Rows from block 6, named by matrix and row number. Rows with one number belong to one neuron. Each number is 50 + 10 x the weight over its row's rms, rounded and kept within 0 to 99. All counts start at 0. After the name is the row's rms in percent of the matrix's.
# gate: MLP gate (model.blocks.6.mlp.gate.weight, 416x160), inputs 0-159
# fc1: MLP up (model.blocks.6.mlp.fc1.weight, 416x160), inputs 0-159
# fc2: MLP down (model.blocks.6.mlp.fc2.weight, 160x416, transposed), outputs 0-159
gate.191 104:41 46 40 71 61 42 36 62 22 49 48 56 56 32 58 56 39 50 50 40 51 49 33 45 56 37 40 63 42 40 52 56 46 58 39 38 49 44 39 43 45 43 33 54 37 64 41 61 53 45 49 33 47 58 61 41 36 45 40 55 58 58 49 43 47 52 67 50 39 37 60 36 46 42 59 46 53 35 56 56 53 42 49 46 30 55 50 63 52 45 51 34 69 45 35 62 59 57 49 43 55 42 50 53 65 54 47 50 60 34 36 72 50 24 36 39 48 47 51 34 64 56 62 45 36 50 47 39 58 46 57 37 52 52 61 57 55 65 54 35 34 54 53 41 65 49 49 67 60 50 47 39 44 28 53 53 39 63 48 50
fc1.191 098:65 48 34 52 65 51 43 55 40 23 50 47 47 60 35 37 52 71 60 61 49 54 60 54 45 51 58 54 53 37 64 30 41 37 45 73 42 36 52 60 46 59 47 48 77 43 46 42 58 40 53 64 44 65 51 41 36 46 60 41 41 55 38 67 61 49 52 65 36 49 55 59 41 51 44 59 59 57 45 46 60 73 47 52 59 36 26 52 46 69 57 38 41 64 53 55 43 50 43 64 53 55 56 52 59 50 62 39 43 39 66 33 46 55 43 46 48 59 55 48 49 43 51 51 47 55 51 53 25 62 30 52 53 62 42 49 57 48 60 47 56 61 40 49 41 58 54 51 48 40 38 65 45 45 52 61 54 38 29 48
fc2.191 100:52 42 61 43 50 70 62 32 77 44 40 51 54 52 46 42 42 65 53 52 55 64 57 41 42 56 53 57 45 50 57 47 52 42 53 51 65 53 40 63 47 68 58 37 54 47 70 45 47 56 43 52 48 46 36 52 52 59 53 59 35 49 56 51 52 42 38 55 66 60 44 52 50 59 45 57 25 59 48 50 29 44 49 80 48 42 51 22 53 57 37 53 40 38 45 56 57 51 65 69 50 42 41 63 62 42 51 57 36 53 46 44 41 55 51 57 33 50 47 51 47 64 49 67 64 32 60 63 45 61 40 51 45 51 40 42 46 36 51 59 60 41 60 43 49 52 45 42 17 64 54 55 57 56 51 35 58 36 56 60
gate.192 094:30 46 46 47 43 53 40 54 66 50 42 43 33 72 46 51 54 63 42 46 55 46 71 43 44 53 57 38 38 42 34 64 43 50 58 62 51 45 49 46 52 44 58 65 43 63 48 41 43 45 53 56 51 55 60 58 35 47 42 57 44 48 51 58 65 44 73 57 46 40 57 52 62 54 48 25 38 36 42 42 32 45 78 37 40 37 46 66 62 50 61 52 60 57 54 48 52 48 58 43 47 47 59 35 64 40 52 44 47 43 43 48 63 70 40 49 42 52 56 63 45 52 50 41 68 52 69 55 64 59 52 51 52 64 54 38 51 56 61 39 54 56 29 54 32 43 48 57 59 44 34 73 44 44 25 51 51 46 44 53
fc1.192 088:49 44 40 50 60 39 62 45 48 48 52 43 37 59 39 60 44 41 39 41 39 77 34 54 65 43 63 39 45 50 53 63 46 37 49 63 27 50 42 41 64 35 42 42 51 56 43 28 52 46 47 46 63 40 68 67 44 60 56 56 47 50 54 48 58 65 63 56 60 39 54 46 42 55 49 35 53 50 41 61 56 57 39 62 72 55 50 51 49 44 40 67 56 42 44 60 31 46 44 44 58 47 40 31 56 56 49 50 51 53 58 42 47 59 44 44 39 47 51 54 34 56 42 37 46 49 50 54 48 39 51 37 58 57 58 31 72 62 51 45 45 66 53 67 51 30 60 48 72 74 59 68 41 59 55 52 51 47 52 67
fc2.192 092:46 46 56 47 36 52 38 30 40 45 44 57 46 53 49 69 70 36 75 62 47 50 52 58 43 44 42 51 39 74 45 53 65 31 44 59 60 56 68 44 59 69 34 44 52 40 61 50 46 57 43 59 66 43 34 42 48 40 50 43 54 40 46 52 57 39 44 66 33 53 41 53 46 64 57 61 48 48 52 46 41 42 55 37 53 50 46 53 46 41 37 45 52 57 60 58 39 46 30 68 46 57 50 50 48 38 53 58 60 70 59 79 47 46 38 76 64 44 36 57 55 54 30 65 48 60 58 47 54 47 58 54 63 52 33 62 54 52 57 41 39 54 56 37 32 60 56 64 49 51 58 40 45 56 57 50 46 53 49 46
gate.193 099:44 46 68 51 31 57 43 46 59 46 65 67 55 77 65 51 44 67 61 49 39 40 59 59 50 59 60 48 56 46 32 49 43 48 52 49 52 48 45 37 57 49 44 57 74 61 53 40 39 61 49 50 45 45 24 37 73 57 63 53 39 41 46 44 58 49 49 42 34 63 63 42 56 54 38 44 48 49 58 43 60 52 31 40 29 58 33 58 52 42 56 48 64 52 37 49 54 47 67 53 52 52 46 53 51 33 62 50 35 59 49 70 50 25 55 50 28 47 55 45 39 51 42 45 61 56 52 49 63 40 57 60 53 44 67 62 53 53 58 44 59 46 49 57 39 42 56 48 46 36 73 48 62 48 59 53 44 35 52 56
fc1.193 099:53 52 65 61 42 64 36 55 57 63 51 60 47 58 47 56 45 60 60 63 48 45 64 58 54 61 50 49 53 43 40 53 42 57 47 58 53 40 31 28 56 42 44 38 60 63 53 55 60 86 47 55 56 38 46 56 58 47 70 43 49 45 43 42 52 61 36 50 34 44 44 41 42 43 50 62 34 61 57 42 39 51 43 66 39 36 39 42 48 52 29 59 66 38 62 58 54 64 45 52 47 38 58 36 63 36 52 55 53 60 60 57 38 58 36 69 49 43 82 46 32 59 52 47 37 47 62 65 53 45 51 51 42 42 51 52 53 46 43 55 30 49 59 56 50 43 48 47 52 44 53 50 76 46 44 57 33 52 45 55
fc2.193 103:50 48 69 32 55 48 41 42 43 62 62 58 52 43 31 54 57 72 37 51 53 44 47 58 58 56 42 37 81 43 43 37 48 38 57 46 54 56 41 59 55 35 55 60 58 50 31 60 50 54 51 48 52 52 50 56 59 65 63 37 63 51 53 48 48 41 41 45 43 48 56 53 57 61 31 45 47 56 36 41 59 67 37 49 59 53 52 42 64 51 60 30 48 57 48 40 54 41 47 40 39 55 47 44 45 38 75 53 34 56 48 49 44 34 35 49 63 55 34 59 46 49 51 53 42 43 61 69 21 42 53 37 47 46 43 65 49 60 42 39 66 45 67 45 61 67 57 47 59 47 45 66 52 51 63 57 57 42 49 73
gate.194 099:38 40 82 44 67 49 46 36 74 64 49 50 43 52 46 50 67 46 49 44 48 44 59 55 32 52 52 46 63 54 48 75 56 44 48 43 41 45 48 49 54 55 44 51 31 46 35 41 45 62 47 60 79 50 67 41 44 40 45 38 48 48 51 55 61 38 57 53 68 42 48 52 48 46 40 70 79 48 55 43 60 40 43 45 57 54 43 58 58 48 64 39 48 51 31 63 52 46 49 50 63 54 51 45 57 52 62 53 47 60 41 60 51 56 63 46 22 56 44 37 59 65 66 48 56 62 65 61 54 43 52 65 49 55 51 52 54 54 42 52 50 48 63 34 48 41 64 49 50 52 56 59 57 48 68 65 66 43 40 46
fc1.194 102:51 61 63 38 64 63 46 50 69 35 51 56 73 51 59 47 49 59 64 50 57 44 61 45 30 53 39 54 69 43 61 66 42 49 25 53 57 50 62 43 57 51 39 53 32 62 28 45 68 60 53 60 69 39 63 68 58 43 50 48 36 37 50 48 46 37 62 52 57 46 66 53 60 48 41 51 55 60 51 59 56 54 32 42 40 31 37 58 48 41 54 32 40 55 53 42 39 53 43 47 46 59 54 57 58 45 65 53 46 74 44 59 58 54 53 55 39 54 51 30 54 52 46 50 77 63 59 52 51 60 58 44 46 46 55 47 71 54 42 48 58 50 47 43 53 49 62 49 46 44 58 46 33 60 48 58 51 53 34 63
fc2.194 101:58 34 33 64 64 59 46 38 39 48 51 52 59 45 21 39 53 43 62 58 36 61 33 55 53 55 54 26 54 63 43 61 40 63 67 49 43 66 45 36 44 49 52 46 53 34 40 49 35 55 48 79 56 53 58 46 60 54 49 51 59 47 54 79 50 50 51 53 51 42 56 48 43 36 42 44 59 28 37 51 45 41 43 48 52 55 46 51 55 34 62 66 53 54 35 64 50 46 48 34 66 52 59 51 56 48 55 65 75 66 35 59 49 56 41 58 52 58 54 36 59 43 55 49 51 46 54 37 48 60 67 39 49 54 39 35 56 63 54 42 48 42 51 48 58 43 57 52 45 47 51 54 50 44 46 69 53 60 51 30
gate.195 093:68 68 39 63 49 51 46 56 40 31 59 37 55 46 35 59 52 28 69 44 56 45 72 44 40 52 33 53 64 29 63 59 54 45 54 62 34 56 52 45 41 54 40 53 58 53 57 58 45 38 55 52 61 52 54 53 42 49 46 58 47 54 52 38 57 65 60 41 54 32 51 36 43 49 49 33 37 58 57 57 43 44 35 64 59 54 57 42 59 61 52 55 51 77 54 76 35 81 64 46 58 44 56 57 53 40 64 36 55 50 51 45 51 45 43 43 39 58 51 39 50 38 42 45 60 52 48 58 64 35 52 56 40 56 41 52 66 70 46 50 43 49 47 45 39 50 55 64 49 37 59 41 44 51 37 58 43 51 40 44
fc1.195 086:53 46 45 60 62 37 75 39 46 51 60 51 57 52 62 53 51 48 47 57 63 45 58 61 32 56 46 29 52 45 43 54 54 36 60 62 55 65 41 35 60 54 67 55 43 42 56 48 47 51 47 46 59 57 54 69 63 40 60 35 47 31 42 52 71 45 40 58 28 31 62 42 55 63 51 51 37 55 52 52 62 63 69 41 46 52 38 50 59 56 39 64 48 61 59 57 47 36 53 32 37 33 70 38 42 50 64 56 56 31 47 45 43 47 52 71 38 56 57 53 37 52 39 46 64 45 51 55 55 33 44 27 43 40 40 56 49 45 50 47 63 54 58 55 60 55 62 66 39 59 46 51 50 55 63 50 49 41 60 46
fc2.195 088:63 39 54 35 60 64 47 60 53 59 49 48 59 49 49 44 62 50 67 36 61 42 40 51 39 53 60 48 63 58 62 48 56 49 51 55 54 44 62 67 48 51 31 41 27 45 58 31 38 43 66 54 26 51 48 59 56 50 58 34 65 67 60 49 32 58 57 33 43 48 54 36 56 40 63 53 42 52 47 55 59 43 46 66 61 50 58 51 70 49 62 48 43 60 35 41 55 52 40 45 39 53 36 45 38 39 40 36 49 61 54 42 45 64 44 54 46 25 58 57 60 45 50 55 52 49 51 69 44 61 28 59 46 54 45 46 45 69 47 60 36 44 55 48 60 57 62 46 55 33 56 57 32 66 47 53 33 51 59 62
gate.196 119:44 53 34 50 47 55 49 69 53 38 39 56 40 45 58 64 54 47 43 55 65 60 39 42 44 64 47 65 42 47 60 38 28 63 35 54 61 46 41 61 40 47 43 50 49 55 32 36 35 42 54 44 38 41 33 59 42 60 49 57 49 57 45 31 55 56 16 54 70 43 46 55 43 40 31 52 28 60 45 56 49 52 63 63 41 38 18 41 49 66 59 51 49 48 51 52 58 47 65 54 40 44 32 46 61 47 46 51 53 51 61 51 40 45 46 62 49 57 56 43 47 52 36 61 45 46 54 46 63 61 48 67 50 43 58 36 58 52 46 46 48 59 53 45 56 62 44 40 51 56 48 58 36 63 55 32 41 47 46 69
fc1.196 111:52 60 46 62 39 62 19 61 58 47 69 48 53 55 43 25 30 39 52 63 58 38 40 62 40 55 43 33 63 48 52 52 40 60 57 47 40 63 45 55 59 69 44 49 30 52 45 47 57 29 47 44 52 46 52 63 66 39 67 54 67 55 52 52 45 53 57 53 29 51 43 49 56 51 66 40 51 53 44 36 61 49 44 51 52 47 59 58 46 46 58 61 67 57 39 38 54 56 45 43 64 47 34 33 45 51 56 45 52 49 66 42 64 46 39 39 51 48 62 43 54 68 44 32 67 55 31 57 50 47 63 62 55 53 43 54 51 61 58 34 51 43 51 43 28 62 48 59 46 60 48 44 55 72 40 45 44 49 45 58
fc2.196 114:66 48 49 41 38 74 47 41 56 57 46 61 40 48 67 40 54 49 36 57 36 33 43 75 58 54 55 62 44 47 48 55 65 42 42 40 41 50 54 62 45 74 43 29 55 61 59 57 50 46 47 59 41 63 36 51 35 41 51 46 46 35 41 27 44 53 40 41 49 57 60 58 35 54 46 49 40 45 48 53 56 66 53 37 35 58 62 49 27 38 60 39 57 41 54 55 48 51 44 46 37 42 41 45 59 35 66 65 49 39 55 64 53 45 47 59 55 54 71 49 52 57 36 61 52 44 32 64 49 62 70 44 48 68 31 50 37 40 44 59 42 49 34 46 70 55 45 50 55 58 45 56 45 48 57 53 56 52 46 49
gate.197 100:48 37 50 62 73 52 51 45 51 49 22 66 45 62 71 43 56 54 39 61 65 38 44 52 57 46 33 50 62 40 44 48 61 53 66 33 41 37 58 44 69 49 47 41 52 65 54 55 52 58 49 51 51 51 52 50 40 34 56 39 54 53 35 65 60 40 62 51 53 50 53 40 52 59 70 51 57 55 37 42 56 51 52 43 38 35 49 69 44 46 51 60 48 28 43 25 44 54 47 57 53 54 51 47 48 63 54 48 46 46 41 59 45 57 31 45 53 46 49 34 44 49 43 46 36 50 62 46 56 40 37 36 39 20 35 63 50 55 32 37 72 41 51 50 38 36 46 45 43 56 46 63 54 40 54 32 47 39 47 52
fc1.197 106:49 36 41 52 57 50 44 52 55 50 36 68 40 57 52 45 66 53 64 53 67 36 65 56 60 61 27 59 56 61 57 43 43 27 49 56 55 37 51 45 56 54 46 46 43 51 44 56 47 48 32 51 63 52 64 65 67 51 48 43 50 61 39 44 53 43 55 69 57 45 44 52 54 57 39 38 43 35 45 40 50 50 35 49 42 54 57 63 59 49 42 46 43 27 45 44 45 57 50 53 63 38 58 37 58 68 42 36 33 48 45 41 40 65 43 41 33 20 51 49 30 39 37 49 49 57 62 44 36 51 54 42 42 40 43 55 47 59 38 40 41 56 39 61 50 36 53 35 40 62 33 64 50 51 36 66 68 56 53 56
fc2.197 106:52 48 55 59 49 59 58 62 52 56 67 65 62 51 48 56 55 59 61 46 60 49 54 53 50 44 46 53 57 57 58 53 47 38 61 58 44 40 55 49 49 42 54 66 54 41 58 46 67 56 48 34 51 33 39 55 36 18 50 31 57 45 53 49 50 33 45 69 38 60 63 60 42 44 44 35 48 57 54 56 64 66 50 29 47 32 40 59 61 58 45 63 53 47 58 48 57 51 36 52 55 42 45 39 45 60 50 31 54 55 40 39 30 65 51 50 23 56 62 54 54 57 62 45 54 50 47 55 55 42 47 50 47 68 27 49 67 58 41 35 70 49 43 45 64 42 52 47 67 31 69 40 49 53 55 62 40 56 38 49